A small image embedding model, trained from scratch: 2.3 epochs.
Rows from block 5, named by matrix and row number. Rows with one number belong to one channel. Each number is 500 + 25 x the weight over its row's rms, rounded and kept within 0 to 999. All counts start at 0. Numbers have three digits each. After the name is the row's rms in percent of the matrix's.
# convs0: first 3x3 conv (model.blocks.5.convs.0.weight, 128x128x3x3), inputs 108-119, a 3x3 kernel for each
# convs1: second 3x3 conv (model.blocks.5.convs.1.weight, 128x128x3x3, transposed), outputs 108-119, a 3x3 kernel for each
convs0.45 095:500498508504497498505498500528526492556425531493469433493536525472539518500540504497487478523514494476478494512509495457504466529460473488493491516510469474491441501477523510537486472491475491471501505516496522507499519439482471493503474420498490503503504502505530513453447462524482498497482444468499470506447469462464493527
convs1.45 029:511519528488487530478478507497494506497501512499492496503495496500502501485494488491490496507490499523499500489485474566545485557598573521518506491529516514523491494526502448510510423432454458472469477475481509479468490483517535489491532481473472453470512500506496501505525570547491518531487504511555507509533541569477510554
convs0.46 097:512501506508504506506505500525467521499475501510493466500515488508480514497489483491474469448495489489493505458484518524481516459527494481513481511478497486465497489504568460483480484450473479514520506505500507506496534503466454461464427442511456493521510495488505515545489487523518491509510486542465438507500479497500488487
convs1.46 029:504497491519494492549539499510498506496501502489507497482495474516505481530508500493506497497500502487487509518510492483559568509498502509507499555553510534537502535541533527496491492491501472470453436449457500477466554533503534528499486500515492497507496489509500506512481490522547555542526573576518546531499490474504480430
convs0.47 096:498495499500503503508501502536534484547522488531524447513528500531505529534508495449501496488532525501518476455504503500465535504496499541479487522463476509509470558529423472469497524505470506526505497506499516497490544464473438447440459434487503507510509551550496479521540494484480511521527518511531533488464515464504494475
convs1.47 027:484498513490494504493494490502504501493507506497499508493493491498498498496500505490494503498497501503502498519530497444495531486494499435403482495460503511459483517481488491440431482443451486479485446477468461497501493490466523540523472508526491505512489510507522523502447441449514508494544540524513547521509538501501504449
convs0.48 109:495492502501503503503501505504506441461471488527531492503494487479473495480499513531495511488452476513493485629533500485456490488472503508527479514507478485492492513525482502474465497498478485484488488491500511505506652615544544479490502519506550546511468471534506516472520500489486450491485484490488524543531479494519502509
convs1.48 120:500501501499500500499497502500499499501498497498495497502500497501498496498497496498500503501497500498495499479492508476445497547502502427436496493508514502490456629568494565514469522498488455436465473466493497516535523586595488537560489491506494496506489487510515501496500488452517498494494468497483509543468506515465497498
convs0.49 104:508511499510504499508513507469481564502442458446460472474489500492478520507528479524518459474521531495516516515513520493517566505558503458500551495483499445501481461455539493483495459469457510523508490511499483510494441481493531504505450479523499485474515500505483504490522473530480502481478481439486475493501516494486571519
convs1.49 026:501496492488500499495510498489498495493493489496497493497495492495508492504505495513510504521517512523522512476472456510506479508502476518559517499480461490486502495484496528529522502553536522535500552504475492485464499505502466473496506526516519544508539506472472505497502491498465444478446399432471470454493461442467477503
convs0.50 108:500502500507501500502502506499482500515489517488502494501515511498504501450491519474496512477506543512495493499487507494543553493501512465488502484482511478489491443501513464512562466465527481510506501501512503490508508474526483488600456473579489505520489508530498502535486488510504518556501498527465437486449463524469494507
convs1.50 163:488491500499504501497504503497500500500497498498495500501500499502501502500502501499497499500498500500498499478522568503517516516506474482542538486503521518528536487481509490497505499513510494494450511496466492478468538533496479486479475437429501512498497495496510506496500520521490547592483544609520458461517463444519521499
convs0.51 109:501512509502500504505505506562500509458493491487512501470500495506502518485503479487472469506502506494496484493504469489560544491523482554482520498492498500518512511450530459453508503492514482482499492490505515498492533471536532463534473451474459462506511511503479475430525503525500503486509481504527472506522517481485474475
convs1.51 058:505508505498492500503502498499496498502511495498496498501498497507503500503502498496505507495497504497494503483469469533479458572526487498492486488505473474498471522536492495517513472495504529552564516517545499483512425436483408411458505490500493510504491487501480481482508540551522522505523486478473500498478500528493491522
convs0.52 104:490498497491494500500491499480476510505498475473499480454450473464519506485467475501533591475491490494490480467463488474523533458499483471486499510499504508555525468500482499467500479502553493501485506500532499506501510561522508572500477430418492575550490529600475468514492487462495501504491512520496486505482483477460479490
convs1.52 086:500502502498499502497495500501502500503502501502500503502500500499497498500500501505502500502504502501504503480555640435511615489501537431469514532544584522504553554469470517426429538499481233238292363371346499503448758737603632661599511524529490485498510507504524512502496464463526551559464542655535532511507476413489468395
convs0.53 118:512512509511505505510517510492490481506504495554503531500519502490529518499523505496507498493507515497510521520519484488510515498526493497468474501522455503543525496474439459481427477517582495509496502508496515499492473478474487506454452568518488488480492509505501516535523510499480509467515521571456518497466507552484497497
convs1.53 078:505505506501503503498501504496502503503495501506504503500502498497498497499499500503499498499497495505504501466496500483445444497493471479484506468463489507491479471496505510498494502501511521508498498485495483475481518508486477459472478451481495516507508487498505499504533543535541561539504522515506484483526530509533586548
convs0.54 106:489484495490489495492492494535553531508485493502481481570547520495506490487466504496499486504458481490523505550536484473540510495503494539513466475497484504473489555555491515492488513480502487491497519517513506500489582516540504476429481551499484482481531523509486512502448496559507475483467484490477453493509554516516493516
convs1.54 070:496500505504505507499498500502501501506503499500510504496499499499497503494492499507503500503503501502501506491471479494468495559486467481532572613603534579520500610550476547488471474482510514494485490494506502524542490504496454462471489483475517525505498486486488464489483508492479466476415380445458507534473522523472503517
convs0.55 104:495498496503497498507498493508528537472536452537477471504505507502527497488505506495486492488448483493476484484509525485468476505510493500496523472450519535488517488475499484493494479479504515509492491492497490491487521487532477551550527500490498483543489477510472502498479490542472497474510518531487527496525510462481489481
convs1.55 061:495497498496510514498508499503501501498504498507501504501497497505502498498495502499497491501504490500507500521537527500551558496490500508521478519520467465489476466476520469485515500531524504518520502505494538512482504466459461472475476463458515498513496495490484496487532489472532542508499546540507499523530466458521511484
convs0.56 096:510510506506506496499502499477515481525548497508507507503505539497529535491471447496492487540503500469476514497504586478524494518471466477486495525504487516499480472458560564483549504492513511507502506495506489483508479481559525530528588509523489499541495473482474405452481461521502496538469486510488459509497533499475495472
convs1.56 083:505510512501500512501504510503501502501501502499501500494495498500500504496495496494491486498500498499498495564566544501512551493476503495580497472519478377486513455459510463459488516494443425416404524526452533537473585505471597596526518527502509500510518504510513504502492395396470456477495552560475493565485409498471372427
convs0.57 100:496497495500505503502509509466483482491511498493489490493510499518536534486524485506478487504430490496464462495523519517518504544477473515489445488525514509501499531486490492497483456524519494492488505497497526503491507478585505511501497512546500493504518500504515463498481503501509487472469480494499500422450512469460495469
convs1.57 030:509538530508542560520531545469493500500483490503500492492495495488480489500487498488453485476467474498482471531552544508568568485497531522553518518552513515545511500500516489481510496500492480480482513494475529516500539462419510515467504531505510489509493494508497508502487489517555560526506558549487498528507480542532484491
convs0.58 097:501505504513510511510508507523505531448463456455507468486491599510492491495514473485522529487468479489497509454524540503463466495525463486488511491487473473492499473466501475526442522491483503490490497489474513502500480484500500532536555516484506490464519492441491503478518496493508446492511544468514469492477524528490495489
convs1.58 032:495489459504505498505519501500496503505501502504511513505500502506500495508504499494501498493495498494500499495511512513526521528539542560564560542543517482524522492492496472485521474489490449475490460470455564517467514497486517510494517500476496496521502480509518514513467448450468455468472509508458499483466464491476457477
convs0.59 098:512522514520516520514519519520502490494457467520459532497482490498485513508538514509463509486507543514491496497493524494498573461517461512510462508505482468481495497511496512514523499507469484504506497484507482488490543511504517509455466554513499513481500466490459458451520501491517518501483507482491548537521505495473474492
convs1.59 018:485492511484502509500499500524513506513517517496504508494510534505506504500494512496497492498502499497496498512515524495471525502465481473511505529543542565578583594577524582531488536493482449433450489453448508495470541572567586593592550586621484515498535510514515497527500476460503456445473428461455507542475512527461499491
convs0.60 103:509496498501500499504505502499483515459489493470507491512461490492490442499468447487501470479499482504503508539474502508519457500467489558531514502511506488496482534503499466522512471462454482488478486502490492482494565566554505506510498519483530513534486481496520481472553476518493495495517497497518523549491499497515498510
convs1.60 072:507511518509509511508505505496498502503502504497504500496489494497494498496500503497495494495487492496491496479500507498485511542507510504513519532576521536554506511508469518500487501484493534522525508495503484477492491485478487476479487491523495497511508490483492490471495531536513525495510517497503478479507513515514517502
convs0.61 107:504502501504502501497507505539516490501493489493503500512523512509516519503514542501454493469469508469492487541490506509451503493522501571507484535509504555539503595503500520503489475481502498513511504508508512513509568508477522509536507509503492476470466487489497475511558526494511501470524519477546508499491505458466506496
convs1.61 166:507502500504502506504502504498499499499500501501496499498497497498496497500500500494496496496499500500500499507475496526455474553485479432467440469514421458489408543533473506496485499507511526513529504504535499498513454471496431446494473471491509497489496484481488484485546543496574550496518509510488509547493505548498490527
convs0.62 113:501501501499503497495497497501488477511509486505512505489512484523502499476500502497469468466479507495466461516515491496505511439481475519527519498486501509471536534513485504478467571508518490499505494509508505511499579500459516506472545484434549511512528509501517480467544482485538476477493503513514469473519475476526537512
convs1.62 082:501501496500497493503504500499501497497500498496498488495498497499502499499500499494495500495496497499494498514459435563488444564536512478496496506537487491509470592605501520541514480482493527523547516505511528529531413426484459432468529520506503499499500478473507505495520521490525482450512456444469502540450501565458474531
convs0.63 111:495502502493501504494498497491502535483486504521486469510538527521469498522467510496522535490511515521476478518540536518492520514431499517465511485488510508487487565525537470460538529483494510490489526506485503504494517525543444478512514466452509545583493481469519480481485489512474449490549517499499557545514489510577529511
convs1.63 197:503503503502501500502502497500501502501497500498498499499498498500500499499498499497497499498498499500496496582615560399529668416370455471561517521575544477546601449452522453402446484475444490488474527522451569563506617497373596573491484520521508504498491501491505509508447384428492493487498564605464487549493415461515442431
convs0.64 105:496493493494500501491494501525486482509456541511476496514513508479488515500481512485493501508489492491504503451487482430460488483447538488459484491504541475520531494483482481510533499510500508497499500491495507502498462485488413510528502516508500501522519511520461449507464535499498543538496462504434526526500496461483478487
convs1.64 061:518509502493497507503503516496502505499499505504500501500502495485500489491491498508503503504499502509508501505502495517494475518514501452486491499511499495496478534595536507524509496494492521521501487495526490497507471486521522493494519479495480509509484491492490504503501501503522506491528498508520528545507551549499535537
convs0.65 094:514507507508515505515513511469522462498493512505523477540479482478502493518503508530514492500522498533472519514493503479453499520440509514509484486474489532531476478470497493534481545505464503513503503499514502504525457473499488493487517517494536524488474505492488523550509556498472512503528507530492490485462492509557490508
convs1.65 046:515510507519513500516515503496493501489485496497494489501501497502500500495492500484480497487474474491483477528515490476491506486451476448483451444456453454472480475495504521517501541531513531509502513501510510511518493484501492515521467498522509519505508519510513498530539521492537531510543540524523507518549508513551519513
convs0.66 096:494494497487487488487483484527501465478475470508503499476489515505486553484493487496492491487485494445492474513458544498425572494520491463453478466438446487428455500458476477473480501507496506510528525517526505495497499496528434511490485490499486496491535523532489530472528485502498436465499488500489461488477521477468483447
convs1.66 020:512516502506517499501509498494488496507499512501499506498485490511468460508489473505499512504506507490487492519539540489528546502503540521497492477511494461500483491540528558541522557547512495481429534499456489481489605558557534571560504560564522500510533535524499520488498507514579586560560592568522523564516482549535450485
convs0.67 109:485490492488490498496497500498497495467540524487509512485504511487501467486489531513499484544497465484474466427469513506467405455502515479486485487500495490525513502459461485524495505540559509508497509501488493503493467518444451433460502521578501523522551495483502504522492497459469479469472488525518504508490475475481503488
convs1.67 056:501502498499504503506508508503501501490494501502504502493503508499502501496491494496497499502498496500501488465453458522476453513532510473481490457465476536512485554567513570572512526523525496490471496479493486479493486515543478452487517478474492499494513533532507530542521529533482491498437389415492492492503553532505581586
convs0.68 106:489490488493493491495495493460499533483479488499520490488516503467500535479452466499474462489503521475479487501518456449526545504474488463513513477490505530497485455590570458485508562489494496490490505499518515514507527606508485505524524471485500491442490495521484479524503495524519501488515522520542517461480456514532507496
convs1.68 074:498507515504510503498510503501492501496501501498502501499498498500498497507503500499502494496501498501501503498494494479498499467472463437463469449444444422409445466478519489495504498521542575596569576604562523557549471465448425475508457499518503517494494517497487496511526503439530530482538514522523533551533506498527514492
convs0.69 098:502502505500499508498505506515553516521526452475460516495506473495432491514502493503503491496504553479484495492502443520501496507483484523513509502483524502470528505506507532481503486467499498496490503502505504506492509494505513498524476457540439488431481482510483463499493510484471484506513509456530495507505458564518491500
convs1.69 047:494506521505503518504518527493501503496495505497495503495491494493500502504501501494493499507498499507500501490465470530505478498505477463502516461490509498467482475492496520507509497500530567538499517515511489512507495473489431405463457437479517508493512495493455481497531586573542551560480477503506485499534534527530575562
convs0.70 109:489496501494491496493492494570519517538514467508506500517505496493489482478496477508491460506469470518501506518497477462458484471480469513484528506547503500518539507482478569535479494505499481483493494479482500500498493504469528499489530405482500488488491477463484484505543545485578515483500467472551533477500496485490505474
convs1.70 203:501499501502500501502501499498502503500499502501499500498500502500501501500502498500500500499500501498499499511394427604476451538510505463488494496537502507515484692654500565533500507503500477457495485479504535542518447499550476480505540510492506511507498493494480495503511502474484447449408361441440532574417521598389460532
convs0.71 097:499497495506495488498498496505517502513505494507520543452480501491507482533495523485477480495481444490444465485500526487502477564436531489511537510472508553560484476494503524449501501572472518489492487492503486480495491502558548480461541540442500510540489481492487495495517519500512537532467477455522489492486499486520502448
convs1.71 037:503521499496501498495495495495502515513512506517515508487501497503498493493494492518509493516511501504518517511498535473474498465450478449487436411453431471487491492514503549531504553550523519494521509503516524515511528518523543556530517529504502488508500512498496491508545508471530499480539517522489468536509486510524495498
convs0.72 112:498497500502498501499501504501478528505507460511514511516521494490520506455493498493549527477518498472492494501546516487526531477484490537489518502476497492481467535537566501462500524465458503492502505495504505501506494551548501480498472457456485518525506501527479468488466476551503500520498515514478494523540494528504504522
convs1.72 155:496499498502503499505505497502502502501502499499500503500498498498496498501502500499499501503499500502499500515520523489527546499500495464533530492516506487488500481475518470474486456486502497492476518521491537547537513500474487497506487493497497491486491503494502515511498480452504507499506507535504498530508472483504484473
convs0.73 087:501507506520517512511518512470451457487511450494503457495453512508500464475458507513514483513506545472510590520506503527533526521474472503483486497526542516496423508470504463516501499473459490507533486518503499501514463533452496506507556530458508483500487491475511491490507502436511514497482438476529502498506462450539493508
convs1.73 019:493507527492505522507504501488505514497501496502504504486502499489501500492493489487468480488479490500478501508526520507510506494518551529498568523496516530488513492491485517495472476467446482471407469470439463498506506519507509515502490500500532508500528511501490506499497535507492502498462458489504503498499528520498524513
convs0.74 097:502510509509508509497505501464452504537491499477516499504519528501490483503556516501497521461503464497470489546501496510483488506498518500474499487486465511490502452471512529498481532488510484508502504493497503508494470523500471470509469458504487514508488493488467497487492485528539502486502496472474551542491475526492477488
convs1.74 031:519543532496502514509515514487488500498506502495491489506505496498496498500492500500488481497485485497495495485499510519531520533534516495527503493513517412430441491472500452411481495498512478519496481504467539508476564520495530532528539541510519486454479488497503512503531499474570541529562599609534546515531498478531481474
convs0.75 104:495500504498499502500499504508520516522504506512511458484550535517513495490511506509495492530510477503480502490524507544490460474467494515491466531499476517547492488497499555522484541528484497489497500502500498491500486510541514514439558543492500496479516474451486476497484492509529519479535539515507522448541484467494447492
convs1.75 159:499498502501500504501501503502504504500500502502502501502501501500501501499500502497493497497495498499498498541504515510502529452455514501532485493477446480488505503479492491486501521520498474490528492515519539541499513493488524512504510508476516493493505495513490499505515479462506486507464498530481510516495485499495460477
convs0.76 086:502510518508509502505502501512512504500483503490495460516507495534528503477486500492492467483495442489469433505537519552508500507544504499470501484509484435455456513493529474460499513490498506493507503508514502510510497538502500482535445521518538519517437509521455496483513513540471482547514505451505506470456460453525503440
convs1.76 027:467458475451420456470441466497497502516521508503499502534533518524539530524532526533542542542535559541532566511490496510525531492515535524539539544554549531524551535513493509502503512507498472450448447446458473482471529560571569604601570583557495476468471503504503517524487475480466451479473473506473493477444467463437451455
convs0.77 101:490489492493493495499496498517501490515473480502523487498500504504498491483479501536530500502506499504530490554543515525514488508512500497502487503464466531497477556550517512490464543483490505490499474505502474512499580574501558516470522437511539502497489486492497481491555525496503506494547449479529523511515502464507474475
convs1.77 109:501492496508503492504506502498499504495499500494500495501501500502499500500497498502502500499502499497496497482480527481445507537486485411466479493530487504508438579534472551511458525520503449408415452433468500515519543587581489521541483480498501495480489493493515515497522516475535553552500512566511517532488506503480490477
convs0.78 092:485491496486497490480487493492481446447483504486384395471509482447494512464486456524500495493498500492514492513500480512532479532550484478502491493499492448504498465464472514498516452539554467487484505497479493493507517487547505482531475453476578540524500459456545487486487523474477544491537544508565535492493461513508497487
convs1.78 019:485495491483494483487500494492500504499497498509500499507514520503501507500504507498501508496498499495495499531529484493466469539478479478468429438483464457496473506593567552578533544561526591529499504461491445467537478479539504567618497553594506515517509505518511534569544528499588555472564535487460453533460443524485467498
convs0.79 086:510513507518516516520519513493486512491480466460502501502524521506508494531534543508482515481529528461445544458488498491515486491483507502527540541511490534477507506506488551485496513493496501507485485485494478501507427453539496516463508470491502513464515508473435491514472499497486505492486482501461522506493522540472493515
convs1.79 024:496493494503496510503502525509515510495491501497494504495491493491493498505494493493497502488485499501488488449458482487435422525498477463447465476492462471447397521526495490522498466511517449435453436440481442465485476495530461481508477456490518515512488489472538513501535521460532527497491487477482486486472472459476453455
convs0.80 087:530527523526527525511513510492468478497457537512497516520516506511513502497512524517433500490459512481471511526492513532490511513535524531534496541560485514506529502523478508544451506508533522538515492485515490474499534548459528500494535507547479458518502495497511515533502479559514469524511481546488490514488504486507485515
convs1.80 031:484469491500473485502503495513514509502515500500512504510500500498498499496498497500500521499504515509528539505526546512522534498503505568556548571560550558527514477470489496477504493495515490476471485464466467432446525520518498510522503506504515504509505497497505506498502494490518518522518509519484467456482478463496484450
convs0.81 106:489495493489491494489492494498467455504508479489516510519502525536469508499493514492527530495512494526513495512486481520439412489445501504497539516513546541506554482503535468485516505484521506491478507512487519508504527580573473466578475532510484514527492519481508476503509503550526488535510525519502479474499481501484470491
convs1.81 163:500503500502501497502503501502498501500497499497499498500500500501499501501501500500500497500500497497500499512544587471530595484476498464555501494539503477509528487451503486452472510515500450454430479468416514501465616535470527527500494485480510495494488494469502501486500471478519552553490595647523492513537446452534472443
convs0.82 109:499502503500502498495501496502488515483467469474537482524520510519494496527512514508501529516508506526502522503583567514491498489480492479504535475476468462466492531562565497509502493510503499483487508499501494498491491577558482557501514470441515507526498479491464459489511514538512500474458506503505494519526535528492483499
convs1.82 206:501500502500504502499501502499500500500501502502501499499498500498499500497498499498498500499498500502498500477496532468485529528490472409490508506517507492483491552498492520484464500511507461477481472485468505522499546559512479511535484491501506505500495494485496498496506475429518508512490503576500517549508498482489490467
convs0.83 086:504503500511522508510512508500509550565520538505503500496516532512458498473474499450464473496489505484496487499531499513460495466529498483485539536489507535493495525484538507475540522474511489477467508510491504501497540551482432459470498504508497519470510513492519523459532545520563578477534561480492492466504471447456463462
convs1.83 023:478495495498498500492496504510515509520508501504504505499500510497506505505503505496499500494497499498497498522541573528540569516522533541551540529521527555553544474457498504492520519524507407445483446468464441460437595570513575570535533536540499486500498484505500491489502510539506521565494535564498472480520479472507484464
convs0.84 086:509508501515509499503505503527502547481477517520463505481486524469510526481482502490498482504500486486502497474472487483483487450471484529525490495500498545519505514527503534503502546529558492488500503504506509503515487502464474510494459453494505513515521533496551508522524561521499540506534525518493509465471521472514533445
convs1.84 025:469456455472471484476447483496497502501497506516510506527538516543545542549551519533519556561550530576561542509499488501506512495487490527542527550554539524529523495500501473477482471472482484473488481484481475477477516510503520532529532555544498500481493517486512501493483472450459443427455464469409428469418438458454446458
convs0.85 099:501502500504499498504501506494535529476498529524518482552550519472503532471488531520529538499513470468487474561564544482496511438505500521553519481497501499500483531531539479525519474483459491485483505496493503510512538553528502530531473493456540561539551548509493499484466466478452490474487483481491558511500500505490509525
convs1.85 139:500500500498502497499501502499499499501499501502501502500500500493497499500499500497495499500494498500497495464505567427479561510486491415475553526511560516482524618498492546480459539535517360363363413453429508530495630659579530596610486501515489480487485509518520515521487439392494491509442478571526550544504502472490497454
convs0.86 083:501509512507518519508509517469502502466483492516509516511470454499477475473490496509554490490517450485504482551521486518466501523515528527506496503432536486524596511518522493522536498505544476481467502502490526520492525515525517487468489493550527544469496446492469486491536514528539494551540508512544505497501472493473440485
convs1.86 021:501506505509502504503492492501492493511494498523512499499501495501504499498497492499499514496498523506506505517493476516522492507555557526532526516528552517511525525557541527528552535526506503482472489461470464474477511529525533514510553547546521526490488494510487548559500503503511503492510515504495496507482517525486510517
convs0.87 085:505508506507505500508506502503497502487471541476532584495539507504505455498513510508499510497502481482464508519549503491572509505506569530510506474517513536536456506517520501503495537530493490492473496501477514500470530467556525498522508503468475492495480503511473507509533506511481477508472511499511478513521483482480481503
convs1.87 021:457502507487502506477498502505494496500493497503499493519518519522505520518508512502528546524531525502530519515508496538534513485497530516540524514558562517533540525527512508515504521501509446422434465422429470437440521524528544542532560594551495504491505493504509470498455487487435439432454436451442438454438426453465429453
convs0.88 106:500497504492487499502496506489512483517484529496526499474494516532537475480496586462490487481479490491483544484482522496488452490456603501507530493536482520510469508487478488531469473466410492496515484503486494495488500482487521434521539526495500518512500536523494474548490490477506531499482519493509490504509508496508534480
convs1.88 029:513513530506540548499503516507494496499496499481485496495492478504495500502488496472475460496475446491480464460457490525511485544556535533507485525486435502460437497502477516546524527551558539559549520554571502509496448473513397355431474415452539515518505512476517515498546568556532577599518542557564534479567547463554560504
convs0.89 104:504503501502499501506500500508484437470486470511482490513517492499527490495507481510554509512464510475491424516556485463551487513506462500507497508502491478486493473483456514516505484499510514515500487488490487471490450460465524456475493514500518536549490527544505498505542513482496534496519479501527483506526520488498499526
convs1.89 058:514509512522520513520516505496501504499496498501498495502501498498497495501497494482496501480491504485476494533586585438525633467472495425441517520509576540515537527465473506385346521464407360365333463467390510546507685643547651664589464498518494492498528525515532538504452440470501521541520586661521567578480505499469485444
convs0.90 114:494493500500498503502504503516505526564451486499506498501472493535491497534509519489500503479486498520495495555458499530478539519470520514536530578514493523510512521519498564511507512493468529521512502498501501501513478511499526506506504452478527494480505490495503511511450493488563513497461495512536491507498453490526518486
convs1.90 096:500506515507513500503511513499496494500505502497498503491492494487494494492493497496497498492499490496502500555485430568542479461496545504545465436474436417437441468511512446478498477463446529510531546522517577572521453371386520479463565574519505497468493496474501512491495486466513476464506483473452491529476473536482424492
convs0.91 103:500494503493496501497503513509467510498489491504501480546472456523476498509476495491479482486479509477462509565510481483445511495485531461471514481475504491484492498478523402442492506524518490504501516507500512504515448507472451410522507471488499510502512511547504501548502501466487509477482472514546486492489483468485482531
convs1.91 086:522510503502500510509500503501501499502499498501496500494492496495489492491490494501500495491498498493493500477435417565521462491530515469494493441492489506519493492515523466489518382433494535529523531505503537528521443418423458390409497473480492494486502481491493501506488525542511526510552508495512530512526578583508552554
convs0.92 105:490495497489491492492482488479490468498545516472466460525511497504506516476494529507504497486468484505495504538501536518496515473460508481493502502521503505521481495505515496493504455503509498491503502501500496489502556503483475476564506475567489456480476424468508488509465500491589500545536468486440497472516500504477471506
convs1.92 033:490501492511524499502517531483492508488494507497498505511498493501482483490472482489462493506495494491504502548533491519498500508491499468520426437490443406428409464509485479502500503538520612565573583557566560555559473447463459478485490511502508493468512477490527497488570521470600579495560549513500479522532458519554485491
convs0.93 096:487485491485477478493485491539494555448513562471497520519492522519512510494490498535500512540513530524540497541454479522459446547502560512512474501489512475467510521507491483471458479455450515503501540532523509506502490498534520476499477505447491491483525493529520516516461502476473513529512503476504512456530512503538502515
convs1.93 027:496500510498501500521502496499497505489501504495502504507505505492498500504502494502501497493496499501494499478541548449473512502457470405435411399441441396429424489508503513515487526534507582577546606589589563559562525517516446495526414454501524541544518502528466468487543496478608562517616606551545527567517462491509463486
convs0.94 099:500491488501499501511501504486524494503484542485499473514450506517494499542500506527503509489532498457460488554460510507493527453445502518498503480493488480500523515493517484503498502514519495497497501494497501500505527507484477522474515535569532509465551491509473462483548484517515509473479466546526520475517477489455478490
convs1.94 048:499498499525499497511501496490491502488499505493497502484480490496484487492494495485492494474479489463471496465455478492443447523495464420382397389415402444459403522553499563571506522537536540536530522523561495507557448479523421452508443442486506506490504497495504494493567574516635619541586536499566546552535560569516547568
convs0.95 116:478470475479477474487484481554558499494535490504505501451508489466462505483479499478488494498505491506491473430493496464459461497464451548521505538530493527509502565544526559521477511505505501499503501491498510495500653583529567521459489512495474515509499474449490466460517519501505494488514494476508507507517514488494480470
convs1.95 114:508502498510499495502499500503502498502502502501496499502501503500495496501496497498497498495497497497498500504501483486484506511490488423454491448478480498495477513520507499488493452446479545543555510509531500513519450436453479475481498514527484482505490487495502496480527526483581526457570536484521527547533559590533521523
convs0.96 080:510515511511518513510513512495478497498472480504500510477509474468465509487452452505526515490470503518518508542530523512507520518535489493518506503485498448464488508513482526499489502489512499507502505495478485487508554529525521486485532511498484529518445505455471471493561470501525469493534440553519545533540547539552466551
convs1.96 033:502526510503496505492492496495501509507511506499507506503499497501502506504498498512510509503506514501506513529476452614593499516572575579533535522514527502503523508532527446502531390396472499523562500486492527502475443457500500474491610567535491496499481535503495504474489500526491469437504481393514532495495557539471507522
convs0.97 084:512510507511509505516511508517515493500537494491482531515491475477506492486468480532544527506487464468489550485469556485475504478487503521503543485518482497513466584473483483488478525456493509487489499494478479474488552469456575476503491429466523508511516498530475445546519511508524481511521482509523464521533482502460451476
convs1.97 076:496501509496503513497498505495491497497497501504500501501507499501506503493493496493494493502502497506503499490489511492448487574496487446476481499555483496522460583559490532516479524537524446421425454440483480477512552573598509519557496481498507489486501479487509508506507508483545529507516503495502507517489486499484481503
convs0.98 062:512513499508513506509509500512525510463469491511479488530514509494506502503491494555556495550556519518498521560506507541489537496485469477494525498502506528507531503493514521554510532491496542490500504478519515500509495477532514503526528516494473475422531485513536469492528496541525450529520502534543502499531530508499498486
convs1.98 020:483488498500485471487405435501514514502500500496511512532532542578554564542509524509513520536535513527537499514518505529546502493505502532517503518531504512545529489519522464514516492505494535539518526521516495494500483501530511524543522544563477488492506523504504521499522506493512498470511495461479494499480466478489464474
convs0.99 064:508502505509512496502519509496491483507496542506487477531482518481506548477511518501546496490470453533516488488448458509498565499471488483415500474519555469474497508474531527572538531500503506520501513516495511492503556498507590547503505548535505513526473477502470475507557522517508530496470497486530479474500526571483478469
convs1.99 026:492502493486504507505502495507498501499493505505494494503507503519518508507515507495495499505498496514517497507519508507519518538509515522509531533510500508488491549540501516527509518519512530509507508527502500489488503512518504514531538536544499484467494481476504493509507513506498508494536530497486488479468473479503492502
convs0.100 080:508512515519514507510510505426477487519500510490499491497502511485535489515515500491480498512516479456507511494465511577548504508505556530496487463507515473474536466466482508529533445454505500469460488502478482486491466530496517505504497534534488479498468512491481510488487479469475527494519512461480523513529519476486511505
convs1.100 073:500501496510506506499503498495493503492498507497506496499497494508505501497494496500493494505501505513500496468494515508505504520523507519482507506488493459457478505491505473472518522505511476486473500510522497478483499500513486506508490483478501481490497487503510498494520511510505493519515533545494502496493499498489496496
convs0.101 067:501499504493494503485483488464471479509477471489463516497499550502509515499516521500477466565590511534477471557531521482472452509490501526528508518500436519490506478503480485494487502501520487480489492484498488479489524550509465503460514536530500502476490505497576514508499505468463515468533531518498507482535484545512469535
convs1.101 021:426468499452464479477464491509519519516506506513503500520530520508508499516505505551542544543578571531549565496483491541521513509519513564568537535524524510526540548539528552544531537533519497501520522545537502497495524558560539571590568622605493521555489519542490511504523485486477453478474448467458492496444476473456486494
convs0.102 076:523535515511516511505517513488489495443460454472469463518496517505528501496492516508533541448468486487494500536464514479509462509487473507490469502532504551522498516535472454507487503527498502521503504497508502512501565496488552526545518486526594513534487515582461517514533481521508483492459493516538507463539508487498483433
convs1.102 052:492497503502503498501503501499499498495498504503499504492504503503504502504501499517502501511505500503505504518529556493486539544505511432487481524573537569567504645639527614566481587580521381318330397371395471503526636663699607650663537519522481469467497488489512532534518506448545540511493493518483485528466472507465479510
convs0.103 125:499495490496495494492492494514543493490488480519487471545513505499499504518504500512495492493499505481515516566517479499496496527517521562566503495508523498495495610582501502532513500508500487490484515500497496484494597557530562509509480457478511509474491493482509517504575548461518498482532485487528510505498471477480502472
convs1.103 354:501501498500501501500499500500500499499499500499500501500500500501500501502499500500500501500500500500499499453472515464433497555495485428448520535538525514494481658538444569496450511490493455439469442457493491511516526586567483510536483487500505504495504488498507491493499496452524499494486478510484514522469520502458501493
convs0.104 082:507513514512521533515518513559532490485533410512517459523531491502479456541493508487515523496476499460471541500496488526543543531462548532493514507530528491520491485483492529509472477496492503498485498505497520508494440479499523538518500538559554545499471494563503525487514476473521525499549507465465509482469498501455484463
convs1.104 045:516516538508506521504506525504502509494511512508491508502508514501503495496497487488488487494496495496504504526567558492474498570497458450500520474526526509523499528523493528524482537522513485470449490469458447462485551585569492531572460446496506487509511504481504482479526534513532600558513533554483446501479477492509523508
convs0.105 103:493496492487492496498498496522541472495464495514460523513507535521497546502466496536527499540499494501466479498498504506483546461417472519522508515506453485500507528524533524496474460502487485499497503485486500483486625570540517499439453475453525558526477468478465469485501483491512485506523489531544507497493507471469474491
convs1.105 121:502508505498503498505508496501501501502498500500499501496496499499500500502503500503503500501503498500502499476526557434486576525493509359434508503531539522522512593511467556479439519489482393394406395411421474498503624634548547578546480504518485498494481483499515511507488475432556535504520566574498503519481476455494457413